python train.py --model="audio frame classifier" --train_examples=26041 --hop_length=160 --output_stride=4 --moe_every=2 --layers=8 --positions="learned" --kernel_size=15 --residual_init="none" --learning_rate=0.0015 --adamw_lr_other_params=0.00075 --weight_decay=0.4
Rows from block 3 of a small audio frame classifier, named by matrix and row number. Rows with one number within an expert belong to one neuron, the router's apart. Each number is 128 + 32 x the weight over its row's rms, rounded and kept within 0 to 255. All counts start at 0.
Before each expert's rows are labels from the 100 clips, of 14976, where the router gives the expert most weight on average: "peak on" is the class under the peak. Only what is clearly more common there than usual is listed. The data: melodies that start on their tonic, played by one synthesised instrument. In brackets: how many of the 100, against the usual share in percent.
# router: router (model.blocks.3.mlp.router.weight, 16x256, trained with AdamW), inputs 128-255
# up: expert up (model.blocks.3.mlp.up, 16x128x256), inputs 128-255
# down: expert down (model.blocks.3.mlp.down, 16x256x128, transposed), outputs 128-255

# expert 9
peak on: F#4 (27 vs 2.1)
router.9 [ 74 113 179 190  74 160  94  66 212 145 116 166  94 111 126 164 152 143  85 152 189  97  90 131 203 134 120 145 123 118 148 118 132 142 132  90 132 162 137 160  84 147 136  74 189  76 154 112 128  99 139  69 101 116 145 145 167  85 137 114 163  99  88 154  77 153 110 113 164  89 145 139  98 130 143  62 193 131 131 100 118  84 156 116 168 150  84 102  75 160  68 189  60 138 140  97 106  54  92  92 117 143 107 152 123  78 118 134 143 153 160 133  63 110 184  97  85 169 157 129 102 147 144 129 178  88 122 167]
up.0 [154  82 106 185 172 109 109 157  84 123 119 132 141  92 173 168 147 122 189  99  67 102 129 124 151 191 127 151 135 117 165  71  77 113 111 168 169  89 132 107 167 134 112 156  70 113 157 104 147 156 191 129 188 104 103 112 122 161 130 124  70 161 130 110  97  77 144  90 149 176 161 135 154 144 159  95 128 113  82 194  99 166 126 117  79  80 101 121 165 153 124  99 139 117 135 184 100 113 111 156 122 135 111 102 148 125 148 143  56 124 111 156 169 114 146 122 106  87 127 204 138 154 138 162 133 129 129  88]
down.0 [137 136  90 193 133 189 142 183  81 164  98 164 158 138 141 144 157  91 130 113  83 121 107 107 169 135  94 105  93  84 115  88  83  82 140 127 152  67 130 157 133 112 124 120 116  83 144 122 131 146 187  74 168  97  89  97 100  63 143 132 152 148 154 162  94 122 151 121 116 150  82 125 109 103  91  98 123 154 160 153 112 112 118 109  80 110 122 114 161 102 145 119 145 181 127 147  71 146 116 118 174 156  99 165 159 133 138  84  73 187 192  77  86 165 137 151 144  63 131 146 158 162 131 106  94 180 133  86]
up.1 [142  99  51 136 169  73 130 129 121 132 124  97 214 166 209 117 109 125 143  78 132 134 113 110  94 149 161 205 166 169 115 123 117 117  94 157 150 116 151  94 160 112  73 144 104 161 137 137  92 142  97 107 103 172 129 134 133 147  68  75  46 123 108 149 163 131  74 170 163 148 141 139 106 174 171 100 103  77 138  89 128 133 146 105 183 176 157 152 147 160 121 114 112  86 132 137 141 169 150 137 110 141 105 103 143 142 160 176 139 123 122 151 118 140 173 134 175 106 118 141 131 134  81  81 134 136  55 114]
down.1 [152 147 131 148 111 148 180 122  98 137 225 138 137  84 169 117 119  41 105 132  90 156 121  96 154 149 148 118 154 118 119 156 162 120 144 116 166 166  86 149 130 141 102  83 141  98 118 116 150 120 158 181 167 132  98 172  61  83 156  80  86 110 128 159 136  81  84 140 154 121  94 105 105 122  63  91 178 163 144 128 146 160 159 110  56 163 140 174 170  80 133 108  94 119 125 152 137 135 117 162 169 121 166 153 150 148 153  81 155 175 152 139 127 166  63 140 162 144 135 147 137 164 156 107 109 121 110 131]
up.2 [126 147 184 188 113 115 151  95 144 105 181 132 150  99 135 149 113 145  98 129  92 156 137 165 152 145 168 106 137 117 154 130 139 175 193 147 171 111 107 183 124 149 147 141 148 104 139 162 114 117 105 175 144  98 194 150 121 196 113 111 146 103 167 128 102 146  79 102 155 143 135 122 104 115  89 133 160 156  59 108 143 126  56 115 122 162 115 143 154 102 126 160  68 174 156  65 149  84 114 136 114  80 132 190  99 131 120  42  85 214 147 137 114 145 131  81 103 201 171 169  87  89 125  76 154  71 179 157]
down.2 [127 124 101 137  95 126 103 169 102  94 236 108 104 123 155 156 172 177 145 144 127 123 133 156 141  90 179  85 118  95 178 169 140  98 151 142 130 166 168  73  86 132 166 127 136  91  89 123 117 110 140 139 142 107 111  85 122 122 124 137 124 161 145 139 119  94 125  91 112 131  94 149 131 127  81 156 170 163 124  82 106 124 134 182  95 146 134 126 160  72 114  47 154 114 163 193 138 138  66 182 110 123 166  86 129 128 133  91 133 125 145 160 151 134 106 171  88 138  99 184 130  99 214 106 125  75 183 110]
up.3 [116  59 118 165  78 103 143  95 137 112 152 127 110 137 112 102 171 169 169 144 148 128 143 108  91  95 111 145 136 104 146 182 137  66 105 140 146  68 104 104 167 215 141 139 116 125 190  88 117  49 103 107 127 135 132 115 181 116 126  89 157 155 139 149 145 116 118  98 135 112 141 141 123 165  63 129  96 161  98  55  81  72 133 139 133  59  86  57 135 205  98 148 130 138 186 115 102 136 216  72  91 117  76 141  95 126 172 120 168 143 145 108 150 141  96 114 149 176 117 168 171 177 127 128 122 203 163 128]
down.3 [ 85 126  83 116 135 111  94 147 149 172 102  84 103 164  96 150 166 150 177 113 121 123 122 140  85 117 145 123  67  95  99 167 133 176 133 139  60  72 105  98 196 139 125 152 115 158 162 106 152 141  87 114 102  99 122  76 115 182 110 149 114 214  84  81 134 145 187 115  88  67 168 128 185 203 182 104 106  89  97 109 112  95  53 165 204  72  98  90 100 141 172 140 110 136 168 126 157 117 170 105  88 124 112 149 110 124 147  83 124 101 132 142 154 116 135 132 141 159  84 119 159 133 124 139 125 190 119 152]
up.4 [117  98 156 183 156 135 161 148  74 140 102  92 205 146 186 106 123 152 178  98 134 116 122 100 151 141 143 143 100 160 132  78 136 176 109 142 166  94 157 126 133 101  77 143  98 149 128 130  90 115 113 104 170 143 120 145 134 107 103 111  99 132 135 226 192  99 162 137 145 155 147 119 176 164 133 132  97 161  96  98 109  87 107 175 145 139 110  78 156 182 162 165 151 129  99  99  79 183 166  45 102 135 113 113 133 132 142 145  78  94 159 138 179 124 133 112 118 104 122 171 123  86 180  97  92 213 199 106]
down.4 [146  85 118 134 120 150 112  66 102 172 157 122 159 140 195 125 148 144 112 162 111 148 133 125 149  69 160 127  81 126  94 181 211 170 152 124 132 120 144 123 144 126 114  82  70  63 124  61 122 124 102 140 154 110 156 102 115  97 151 122 121 133 156 164 178 116 179  86 103 121 104  98 192 164 111  99 113 128 169 112 150  96 124 170 159  89 115 169 127 103 170 111  82 139 143 156 135 164 193 145 102  94 134 143 128 153 133 133 134 193 138 130  93 113 145 138 130 159  75 159 117 118 203 114 120  85  76 111]
up.5 [ 98  83  97 129 180 108 120  71 142 123 111  90 113 124 149 114 133 150 172 142  91 115 148 122 152 110 108  90 149  94 206 110 120 142 149 107 117 124 142 119  94  39  81 131  83 168 103 159 134 157 100 131 121  61 160 122 143  99 149 163  74 144 109 129 122 153 151 127 122 151 126 120 141 129 185 127 140 100 149 117 139 152 113 161 113 129 125 126 148 164  90 173 135 126 132 129  80 127 110 133 141 171 120 177 146 142  95 107 132 130 138  89 114  93 125  83 148 161 101 162  88 123 133 122 132 107 129 126]
down.5 [150 116 133 124 152 119 150 110 112  69  76 150 176 120  90  77 104 132 196 113 128 117 117 112 118 130 146 131 132 126 123 152 126 135 107 123 126  89 120 136  88  49  74 169 130 174 136 149 118 167  82 104 129 162 206 174  83 100 123 157 142 114 148 194 143 114 118 139 234 151 126  75 133  95 106 110 118 144 121 167 120 174 138  92 170 181 153 114  98 120 178 140 133 138  95 180  88 123  99 111 106 126 153 118 128 136 124 172 134 116 170 138 108 114 168  80 138 109 166 144 108 109 119 146 147  64 110 129]

# expert 13
peak on: D#4 (61 vs 1.9); D4 (32 vs 1.8)
router.13 [ 96 100 140  98  58 151 136 116 124 107 114 118 135 162 127 145 119 141  89 112 125 118 130 200 127  88  90 126 137 115 176 119 122 144 141  96 173 218 122 108 138 114  93 141 131 112  84 151 167 166 157 130  94 149 148 131 142 135 106  98 143 192  75 102 117 128  97 111 128 122  96 162 127 111 111 116 200 152 123  46 133 117 127 143 130 104  78 116  97 117 112  89 121 102  92 128 188 121 183 100  96 107 162 174 165 126 105 104  96  86 164 150  93 179  76 162 136 182 121 109 136 108 125 150 116 100 190 179]
up.0 [107 151  59 109  88 123 117 119 107 161 142  98  67  98 151 141 121  94 108 172 101 160  86 165 107 113 119  71 149 104 144 143  94 160 120 108 155 123 150 117 141  80 129  87 158 130  67  92 215 112 147 127  90  60 100 170  51 155 160 140 112 192  96 132 121 107 162 136 133 169  59 105 108 201 112 156 133 151 129 179 111 162  34 128 138 165 115 151 136  90 157 121 110 137 149  95 145 157 112 133 134 109 122 136 162 204 119  96  94 114 169  79 154 143 117 182 164 149 148 138 184 181 112 130 113 120 137 120]
down.0 [ 86 167 149 135 120 150 197 136 185  76  97  86 130 155 131 168  76 123  98 129  80 133 163 206  93  96  78 132 121 121 214 103  79 104 146  93 124 189 118 168 115 127 116 165 127 145  90 136  70 192 147 145 129  97 172 121 104 206 112 174 221 192  97 107  46 128  97  74  99 182 127 170 111 105 122 115 165 105  58 105 148 196 120 101 122 125 110 146 147  63 112  85 118 122  76 107 135  86 125 103 135 140 172 171 156 102  67 119 111  53 140 169 117 127  97 142 146 115 154 121  85 116 152 170 147  99 158 148]
up.1 [116 186 157  75 106 140 132 114  92 127  76 116 147 131 127 160  84 113  83 118  95 133 105 123 102 140 171  92 109 182 178  87 155 106 117  91  86 210 140 118 103 135  94 156  97 191 105 192 150 157  90 159 117 130 173 170  88 146  95  72 154 111 142  76  94 107 109 152 127 155 135 169  81  86 139 141 166 119 124 140 188 141 156 132 188 116 114 183  65 125 127 115 184  82 114 115 188  75 140 106  86  72 157 143 148 151  90 143 109 125 116 133  91 132 142 149 125 156 181 104  78 116 117 194 161  99 161 146]
down.1 [140 135  74  92 157  86  88 104 115 145 105 184 103 106 124 136 110 157 149 101  93 126 109 121 111 141 204  97 154 126 100 137  96 179 110 149 138 160  91 119 186  91 113 159  99 128 137 127 124 154  77  95 150 102 133  96 123 141 137 110 195 145 139 106 103  97 158 109  76 101  95 156 121 187 158 126 113 115 176 120 129  78 134 158 187 104 105 208 168 185 197  98 184  99 150 120 138  65 139 105  84  92 121 166 154 134 150  87 105 131 123 147 115  84 106 132  98 124 173 102 129 104 140 168 123 109 152 113]
up.2 [140  41  67 147 128 142  97 106 145 112 152 146 149 208 124 123 157 113 124 115 116 114 144 117 162 112 114 210  92 115 121 126 108 138 202 175 123 127 150 148  91 126 148 118  88 156  92 125 117 141  69 126 128  94 129  46 158 156 137 108 101 134 124  81 165 132 114 159 192 106 162 162 130 112  98 122 155 111 110 120 179 199  68 111 128 157 131 133 154 112 109 153 179 151 152 141 100 179  70 170 181 160 120 159 105  93 145 117 149 122 154 129 154 137 132  64 137  87 120 148 145 117 174  61 169 116 123 115]
down.2 [ 90 170  65 129 196 105  72 154  91 103 142 102 136 183 165 157  98 105 148 129 101 161 145 106 109 166 110 118 119 115 163 104 112 152 152 128  52 102 125  76 176  75  87 137 166  98 102 140 118 133 165  88 179 110 106  98 127 146 112 178 113 169 142 121  50 120 119 159 138  51  82 164 165 136 108 122 113 105 122 110 147 112  62 124 112  94 150 135 169 124 154  88 123 112 173 154 137 130 122  92 141 142  71 195  93 139  88  75 106 114 168 110 105 145 138 101  70  84 134 122 186  88 104 136 126 132 151 126]
up.3 [148 142 154 129 168 142 138 120  78 110 154 158 156 114 162 130 126 157 160 160 113 110 107  86 105 189 148 130 120 134 133  93 165 112  62 122 127  88 116 145 118 158 149 131 112 172 130 137 151  54  61  94 143 141 171 118  97 113 154  69 158  99 154 153 180 106 124 183 130 190 119 166  91  66  81 177  90 176  99 149 156 141 129 114 163 122 129 148 130 181 147 127 171  90 204 168 134 198 125 179 132 136 113 122 125 123 159 148 141 165  86  98 125  92 125  85 111 104 107 151  92 168 118 123 103 136 120 103]
down.3 [159 104 154 181 168 133 106 130 126 137  94  96  58 152  77 148 117 101 105 139 121 123 114  77 153 114 118 157 153 105 141 131 170 135 147 153  79 106 101 144 172 115 171  44 118 136 139  98 175 176  55  90 102 140 181 133 135 157 179 163 159 163 137  62 143 162 113 129 115 152 155 119  63  92  77  82 106  76 158 101 117 140  59 107 135 127 181 158 166 102 101 153 153 169 162 134 107 110 110 155 136 188 164 138 150 126 174  53  63 103 105 140 199 125 119 151 127  83 136  88 133 159 169 142  70 112 170 126]
up.4 [145 101 121 140 134 173  82  96 143 117 145 180 192 113 134 132 112 101  91 144  61  91 137 127  65  95  77 112  89  81 144 112 101 118 135 114 188 113 123 129 102 121 131  96 136 123 135 112 182 109 150 149 135  28 203 140 122  82 160 153 114 102 160 156 156 140 111 161 117 198  69 117  97  99  99 150 143 144 135 170 144 180 145 108  73 124 104 145 127  81 128 199  53 137 148 159 130  92 102 165 137 162 165  94 145 108 109 166 109 173 159 174 117 124 123  76  87 133 180 122 138 119 195 165 115  63 146 161]
down.4 [179 138 171 186  77 189  91 158 143 120 134 156 170 120 162 102 132  89 122 150 158 123 141 151 116 131  73 160  82 119 113  62  83 115 120  95 183 135 132 188 172  94  78 161 127 110 149 110  78 124 162 160 129 123 107 127 156 108 148 107 119 127 136 146 116 183  94 136 174 211 100 152 165 113  27  76  70 141 132 193 102 143 157 114  97  93 103 132 140 136 171 131 144 180 138 112 111 140 150 132 177 140 109 121 133 165 132 178  63  88 128 142 188 145 102  91 127  89 167 124 169 118 106 153 124 166 106  90]
up.5 [128 197 107 133 124 122 159 110 117 109 106 124  70 120 156 122 108  82 103 155  32 137 136  84 156 129 174 144 143 169 135 144 114 116 140 154 103 155 110 160 104 150 138 128 111 150  95  80 140 187 110 131 135 149 158 118 101 139 134 149 173 130 130 122 122  88 144 136  55 134  98 160 121  85 140 191 148 196 132 131 197 163 154 137 104 110 118 176 144 130 160  88 170 130  78 179 147 123 178 167 140  83 165 141 136 157 107  66 130  49 105 126 107 129 121 156 145  93 151 148  52 114 140 174 140 129  82  52]
down.5 [142  84 151 134 190 179  88  65 135 116 117 177 103 121 143 123  94 190 124 143  93 111  76 143 120 128 190 105 168 145  90 103 124 120 137 163 164 117 125 170 137  84 156 112  53 116 120  87 121  81  87  44  94  77 145 146 118 113 175 174 171 122 193 118 170 140 171 137 130 197 128 179 135 121 122 150  86 141 160 126 145 132 159 126 177 126 101 147 112 131 174 153 141 149 171 169 112  77 107 132 158 135 134 153 133 125  90 166 105 134 141 151 128  72 155 115 144  78 134 157  92  97 171 173 119  76  95 105]

# expert 10
peak on: F#5 (98 vs 1.6)
router.10 [138 111 170 102  99 130 111  92 120 156 165 150 145 153 124 138 138 187 108 135 100 100 114  92 142 103 133  72 183 108 150 125 169 147 156 109 162 189 147 115  75 105  92 112 174 157  50 166 141 105  84 122  75 120 139 144 137  80 153 113 174 117 160 148  95 146 164 134  81 147 130 179  98 155 162 107 167 142  86 102 143 105 175 125 167 160 112 115 118 108 137 137 143 137 115 112  98 103  69 120 162 113 143  80  98 119  96 164 136  90  89 141 150 122 147 116  80 160  76 150 121  58 180 154 156 122 120 154]
up.0 [139  79 130 151  83 143 110 146 108 106 127 136 173 117 229 140 124  97  95 126 146  85 113 147  88 151 138 120 186  66 176 121  53 111  94 167 155 107 147 145 128 127  88 165 125 195 151 144 114 154 126 124 113 101 153  72 107 136 133 126 104 194 123 130 147  37 123 142 132 142 127 100  91 176 166 178 167 161 179 150 164 128 111  77 132 164 157 112 144 137  98 152 102 134 143 139 125 121  91 169 171 147 126 100 127 128 102 134  92  90 148 108 128 151 110  78 229 178 141 149 118 197 113 120 153 124 140 151]
down.0 [ 90 130 103 162 144 119 181 189 138 145 195 111  72 108 154 129 122  91  90 175  81 130 133 149  86 132 126 114 172 100 155 114 128 123 138 114 124  60 120 141 216 141 128 101 153 121  98 100 114 102 138 115 117 147  84 165 155 168 108 104 117 156 119 114  81 172 140 122 104 136 147 183 128 144  88 116 113 153 146 103 120  80 146 176  51  70 127 123 164  79  92  80 135 156 153 135 115  90 134  97 140 105  55 191 148 108 186 121 130 129 126 130 180 141  94 136 139 111 147 156 195  77 174 162 137 180 132 141]
up.1 [ 99  92 117  81 151 102 139 106 125 114 126 123 138 112 120 178 113 128 113 133 145 103 119 117 127 138  98 157  93 111  60 212 116 137 107 109 190 167 114 135 109  76  83 146 139 140 128 108 152 159 100 207 141 193 152 106 126 151 158 123 122 156 118 159 147 122 134 152 133  57 109 123  78 128 166 106  72  92 167 244  98  84 129 106 133 157  65 150 114 169 160 159  82  70  75 141 136 129 170 116  89 186 140  94 127 147 144 172 158 120 150 102 101 149 119 145  95  84 144  69 181 131 124 107  97 165 144 170]
down.1 [143 124 100 173 129 116 119 110  76 109 142 117 158  81 130 144 175 157 198 124 149 120 162 123 137 111  80 140 136  97 122 181 134 113 143 137 169  89  59  95 112  75 110 105 135 117 128 108 139 128  97 100 209 124 111 152 103 131 128 140 137 124 153 141 150 125 105 109 163 102 117 133 125 164  69 105 152 143 147 157  64 107 110 184  79 116 126 128 179 156 132 166 170 141 133 128  61 143 143 133 125 126 161 159  89 105 156 167  77 145 126 159  79 168 160 154 128  98  93 141 179 163 139 100  81 104  98 116]
up.2 [ 95  86 123 173  98 148  82 156 143  81  58 128 143 127 135 127 104  73 129 112 176 157 127 125 148 134 184 139 109 142 108  76 132 158 133  74  71 158 148 203 101 109 146 156  66 108 145  95 156 116 111 115 140 133 163 115  99 123 108 119 109 124 111 147 176 127  84 130 149 175 123  98  99  80 107 130 111 128  89 131 119 155  85 124 167 151 115 111 137 129 103 159  93 126 154 128 107 184 148 122 157 121 188 184 131 152 115 106 108 158 145 119 140 135 105 111 170 199 139 118  73 123 114 109 110 189 137 107]
down.2 [ 73  84 109 132 139 132 167 143 149 109  88 123 106 155  52 131 129 122 133 116 115 129 148 173 136  88 128 177 142 165 102  49 126  68 108 102  96 160  63 143 124 168 219 133 114 161 116 112 197 152 101 118 137 120 122 148 117 166  98 158  90 147  87  85 119 182 152 130 108 147 132 150 114 120 123 135 169 164  89 188 144 118 110 129  82 124 130  75 184 101  62 106 159 153  83 136 134 116  93 115 170 123 107 175 168  72 121 118 127  70 113  37 170 108 159 124 153 103 127 103 114 122 106 170 161 157 130 141]
up.3 [ 98  84  87 172 107 113 162 193  78 113 108 125 107  96 100 101 156 130 220  85 149 141 130 107 149 126 176 130 135 126 173 158  69 143 102 117 175 128 150 134  90  85 158 140  83 123 153 116 100  99 116 145 165 100 181 106  74 119 144  79 203 141  96 142 189 100  88 110 149 125 218 127  99 104 127  98 151 183 124  85 110  87  98 201 138 158 115 127 122 124 114 131  95 139 128  61  92 143 120 141  92 102 130 164 193 138 150 114 161 122 115  92 134  91 102 177 117 128 121 214 157 155 123 121 128 144 119 105]
down.3 [ 74 184 148 127 158 141 164 131 102 149 121 154 126  67 116 126  43  98 103 163  78 173  82  78 106 162 144  63 146 176 154 100 121 125 131 109 144 142 189 189 109 120 105  55 148 143 144 151 166  78 109 107  89 128 123 160 115  88 134  89 149  81 133 141 124  64 113 165 171 188 120 122 109  90 140  86 154 153 161 161 163 121 137  75 126 151 139 126  85 134 131 182 117 125 137  98 124  81 138 100 118 115 166 165 173 185  74 131 126 115 164 110  64  94  96 155 131  98 180 128  78 156  98 146 163 121 148  93]
up.4 [ 65 106 112 105 187 106 141 127 136  86 153 136  95 203 110 154  60 111 159  77 127 146 107  90  81 160 147 174 114 185  86 162 138 114  99 123 111 126 105  57 159 142 103 115  91 135 101 111 197 136 130  81 144 150 137 131 168 101 120 185 100 184  94 150 161 137 111 178 159 104  92 141 161 141 134  68 150  86 144 162  74  73  69 115 123 158 182 139 118 163 114 142 150 141 135 121 130 158 203  94 131 127 137 162 149 126 109  87 188 129  86 132 125 110  90 173 143 159 116  81 102 161  98  77 135 147 126 133]
down.4 [ 82  69 105 137 150 117 157 156 115  89 163 156  87 110 118 115  97 136 163 153 186 136  98 158 128 130 184 152 194 161 125 173 158 137  39 124  81 145 117 167 126 139 141  96 123 124 126 115 197 120 106 178 132 177 137 182 132 115 128 135  35 120 106  83 171 149 149 124 162  95  70 113 152 174  96 141 135 125 134 177 141 134 128  92 100 136 148 127 121  89 112  91 137 111 148 153 170 125 132 193 148 104  81 129 174 120 118 141 132 156 104  89 157 103 126 127 144 146 114  94 147 149  78 127 165 111  65  94]
up.5 [120 151  72 112 145 144 160 156  96 119  92 163 144 154  90  72 131 109 193  80 178 100 117  77 107 162 110 124 110 108 121 156 109 121 124  94 183 133 133  91 154 107  89 139 178 129 161  89 119  85 145 185 128 131 125 161 128 132 169 144 108 176  88 111 138 110 140 150 112 168 134 139 151 139 134  87 121 124  96  91 127 181 116 143 113  96 141 166  82 102 173  74 118  82 103 108 177 164 195 192 128 136 115 107 158 152  94  97 124 118  98 206 162  89 128 131  98 124  98 104 181 147 106 159 126 155  77 179]
down.5 [130 156 180  96 129  79  74 102 176  80  96  96 113  87  94 108 103 196 156 138 168  72 191 171  64 167 132 150 128 108 120 154 127 184 144  80 167 174 133 161 143  98  88 174 137 157 101 158  97 109 116 170  60 125  91 133 171 148  85 111 115 137  99 139  94 123 118 143 117 125 102  81 157 178 132 143 149 142 102 146 130 157 149 122 198 184  89 143  95 113 135 113 116 137  99  91 125 130 134 153 100 123 145  95 133  97 104 182  78  82 141 114 152 117 162  65 190 112 131 127 133 142  91 170 139 128  77  86]

# expert 6
peak on: A3 (53 vs 1.4); G#3 (30 vs 1.4)
router.6 [138 130 176 158 154 168 136 102 181 123 126 143 107 117 137 141  60 185  56 158 118 175 135 105 155 122 107 117 114 131 104 129 156 138 141 146 129  83 116 160 160  96 112 153 139  71 160 124 144  73 109 141  99 102 136 105 175 202 159  94  93 110 157  79 140 103 103  63  55 169 106 139 134  93  99 144  53  79 128  95 159 133 125  75 173  99 130 138 132 138 125 102  78 146 101 176 167 125 163 213 129 121 101  91 144  91 105 121  90 147  88 151 160 142 108  82 164  39 136 177 147 199 143 151 133 137 141 121]
up.0 [106 149  93 143 107 141  97 110 101 119 106 126 109  71 130 129 179 140 199  90  86 115 140 145  70 159  47 139 113  77 125  81  66 126 157 208 159 119 139  83  84  71 184  97  85 123 140 135  95 144 146 172 174  86 137 103 123 148 146 145 131 167 118 156 103 116 118 134 112 124 118 107  89 159 191 161 137  68  95 136 120 170 154 114 118 133  86 117 194 161 112 172  98  72 111 107  89 101 111 117 139 113 105 142  96 118 135  43 151 108 123 131  99 129 164 123 193 193 104 144 117  69  95 115  77 146 129  46]
down.0 [124  78 124 177 170 128 154 122 119  79 144  95 184 171 115 152 130 118  84 148 162 113 192 168 174  84  98 137 140  98 101 159 151 144 157 106 106 187  88 114  96 116 149 163 174 108  77 105 163 156 133 128 120 124 115 109 156 155 102  92  82 189 144 188 142 132  98  99  94 153  91 124  73 159 125 149 149 138 137 115 109 178 129 156 140 150 117 145 181 116 101 108  58 103 114 148 174 121 179 162 104 158 186 101  96  97 103  99 137 176 129 195 144 122 119 140 150 133 115 150  91 107 170 157 108  91  98 177]
up.1 [ 44 127 116  83 177 176 112 148 149 114 153 130 134  89 117 155 131  83  87 142 121 119 132  63 141 161 105 116  52 156  93  92 153 178 255 146 131 130 162 153 130 115 163  94  77 120 113 132 137 113 179  72 132  71  90  89 142 149 127 122 131 116 150  77 140 198 146 132 151 128  86 114 191 121 126 118 129 121 143 160 172 120 111 196 175 123 120 181 110 103  93 176 105 121 108 116  76 104 145 121 129 176 108 145 155 118 112 134 115 152 103 137 151 129  98  99 160  63 140 121 133  90 111 114 128 122 138 100]
down.1 [136  94 175 157 146 133 129 135 134 137 160 108 151 119 170 121  75 110 154 160 116 121 109 183  78 116 105 117 131 152 192 141 161 179 150 135 123 135 166 219 133 109  43 108 156 108  95 100  82 120 106 120  92 131 132 105 116 139 145  67 100 113 128 146 126 162 148  64  83 136 150 127 170 144 110  94  90 113  83  90 147 180  98 130 172 141 168 134  87  99 169 151  84 157  86 175 126 118 184 175 120 181 103 103 152  64 180 141 117 164 110 195 186  86 155  94 125 104 193 140 131 134 121 134 204  83  96 150]
up.2 [153 183  85  85 110 114  86 207 118 105  91 120  80  94  90  98 170  93 126 121 170 119 188 140 147 156 127 131 187  88 145 121 147 112 187 101 164 104 108 122 159 141 173 198 120  83  90 148 122 199 178 148 106 121  96 120 111 145  65 163  94 149 130 143 134 106  88 133 127 109 116 116 124 143 134 185 164 164 149 165 104 173 109 107  82 165 147 169 204 108  48 132 153 177  96  75 132 166  99 127 185 149 144 121 113 132 117 166 169  48  92  77 145  91 119 104 139 147 135 128 129 148 121 129  93 133  87 115]
down.2 [ 99 145 149  93 133 152  99  51  97 111 120 130 103 140  90 111 105 169 138 122 166 122 114 179 107 131 165 112 128 185  64  94 122 150  96  89 157 181 130 110 142 104 181 106  94 116 155 142 177  88  96  96 135  92 156 140 109 106 134 141 142 122 139  59 183 160 152 154 177 169 132 103 143 141 119 102 156 216  87 166 132 119 141 155 114 179 147 127 123 141  97 159 114 132 138  80 142  91  79 126 126  98 172 175 143 127 174 147  99 122 144  57  96 100  84 127 113 194 143 113  83  76 144 161 157 111 130 124]
up.3 [171  99 169 187 145 160 123 118 190 124 128 148 148 154 140  97 121 159 143  66 125  99  99 115 104 135 160 170 109 121 143 117 133 128 121 172 137 106 143 159  85 113 117 121 153 158  92 106 164 108 101 142  69  75 236 184 128 104 117 106 110  99 129 133 191 119  96 112 109 156 178  84 108  98  60  86 100 160 173 160 206 144 168 129 185 118  87 116  96  80 161  90  70 122  94 154 166 172 130 180 107 119 132 117 143  98  94 142 147 173  87 163 119 148 108 124 123 114 144 152  94 146 182 163 119 125  86 159]
down.3 [127 160  99  96 158  93 112  69  72 169  91  80 123 117 158 146 112 133  99 114  86 109 154 122 163 158 124 137 121 182  80 118 170 138 187 166  99 141 127  99 130 185 132 103  94 103 121 138 140 145  99 114 181 171 138  79 127  95  91 133 173  84 170 139 150 112 127 114  91  63  85  77 104 103 203 166 120  65 128 122 129 120 102  90 142 133 145 163 170 208  64 175 145  65 213  87  84 135 128  92 105 101 140 136 104 186 138  98 135 136 165 114  71 122 125 117 146 148 151 144  65 127 152  75 147 138 136 103]
up.4 [121 190  69  78 117  84 154 163  86 114 141 102 125 116 113 200 129 145 173 100 163 174 161  83 122 196 140 145 122 123 129 150 134 117 124 113 132 141  80  86 100 127 166 146 148 197 111 139 150 138 159 161 157 141  66 124  91 134 117 145  92 141 147 146 101 128 111 163 162  80 120 145  66 128 128  84 189 143 107 139  77 102 155 115  67 147  59 129 163 111  88 150 154  77 181  95 109 133 132  82 138  77 168 149 159 215 181 123 126  73 143  76 123 113 109 180 164 150 114 105 125 106 102 100  99  93 132  97]
down.4 [ 78 114  71 133 133 113 129 185  79 127 113 135 166  95  87 118 129 122 163 119 142 160  97 161 126  90 163 158 105 155  90 149 135 134 123 120 111 145 155 115  94 168 175 122  67 176 103 167 171 162  69 115 157 128 140 115  73  90  75 149 117 169  85  94 141 116 162 116 133 122 117  83 151 142 121 123 170 160  76 138 141  89  76 154 139 123 127  82 137 165 116 176 181 125 105  92  88 130 137 106 175 110 137 199 138 129 130  91 101 115 107  74  65 100 146 144 148 175  89 130 115 130 139  74 145 140 133 111]
up.5 [ 82 151 149 133 130 168 160 125 142 140  54 181 145  96  95  96  89 105 159 127 133 199 138 103 179 152 118  99 105 135 140 103 109 104 130 145 117 158 144 168  67 119 171 109 154 159 129 161 158  99 130 121 159 170 126 107 142 147 132  89 143 101 121 109 127 138 102 134 153 133 123  95 130 135 163 130 128 113  91 136 158 127  98 136 140 126 153 102 184 109 114  96 140 108  46 154 146 151 143 137  96 146 144 144  93 132 130 145 125 103 183 135 112 138 121 149 181 128 135  86 105 148 107  98 123 106 128 103]
down.5 [111 160 127 129 111 130 161 122 149 182 172  77 164  56 185 123 138  77 107 161  53 112 124  61 138 137  91 115 103 103 140 171 146 193 200 133 177 126 116 189 124 136  53  46 142 133 157 136 143 146 129 150  89 109 116 133 106  53  98 103 123 106 130 162 131 107 103 146 136 112 123 106 140  99 153  91 125 138 197 155 158 185 156 112 153 131 147 131 116  74 164 146  88 137  96 145  71 174 132 125  72 122 150 132 177 118 123 165 136 127 135 157 149 145  93  83 178 123 137 116 124 142 125 148 113 123  97 150]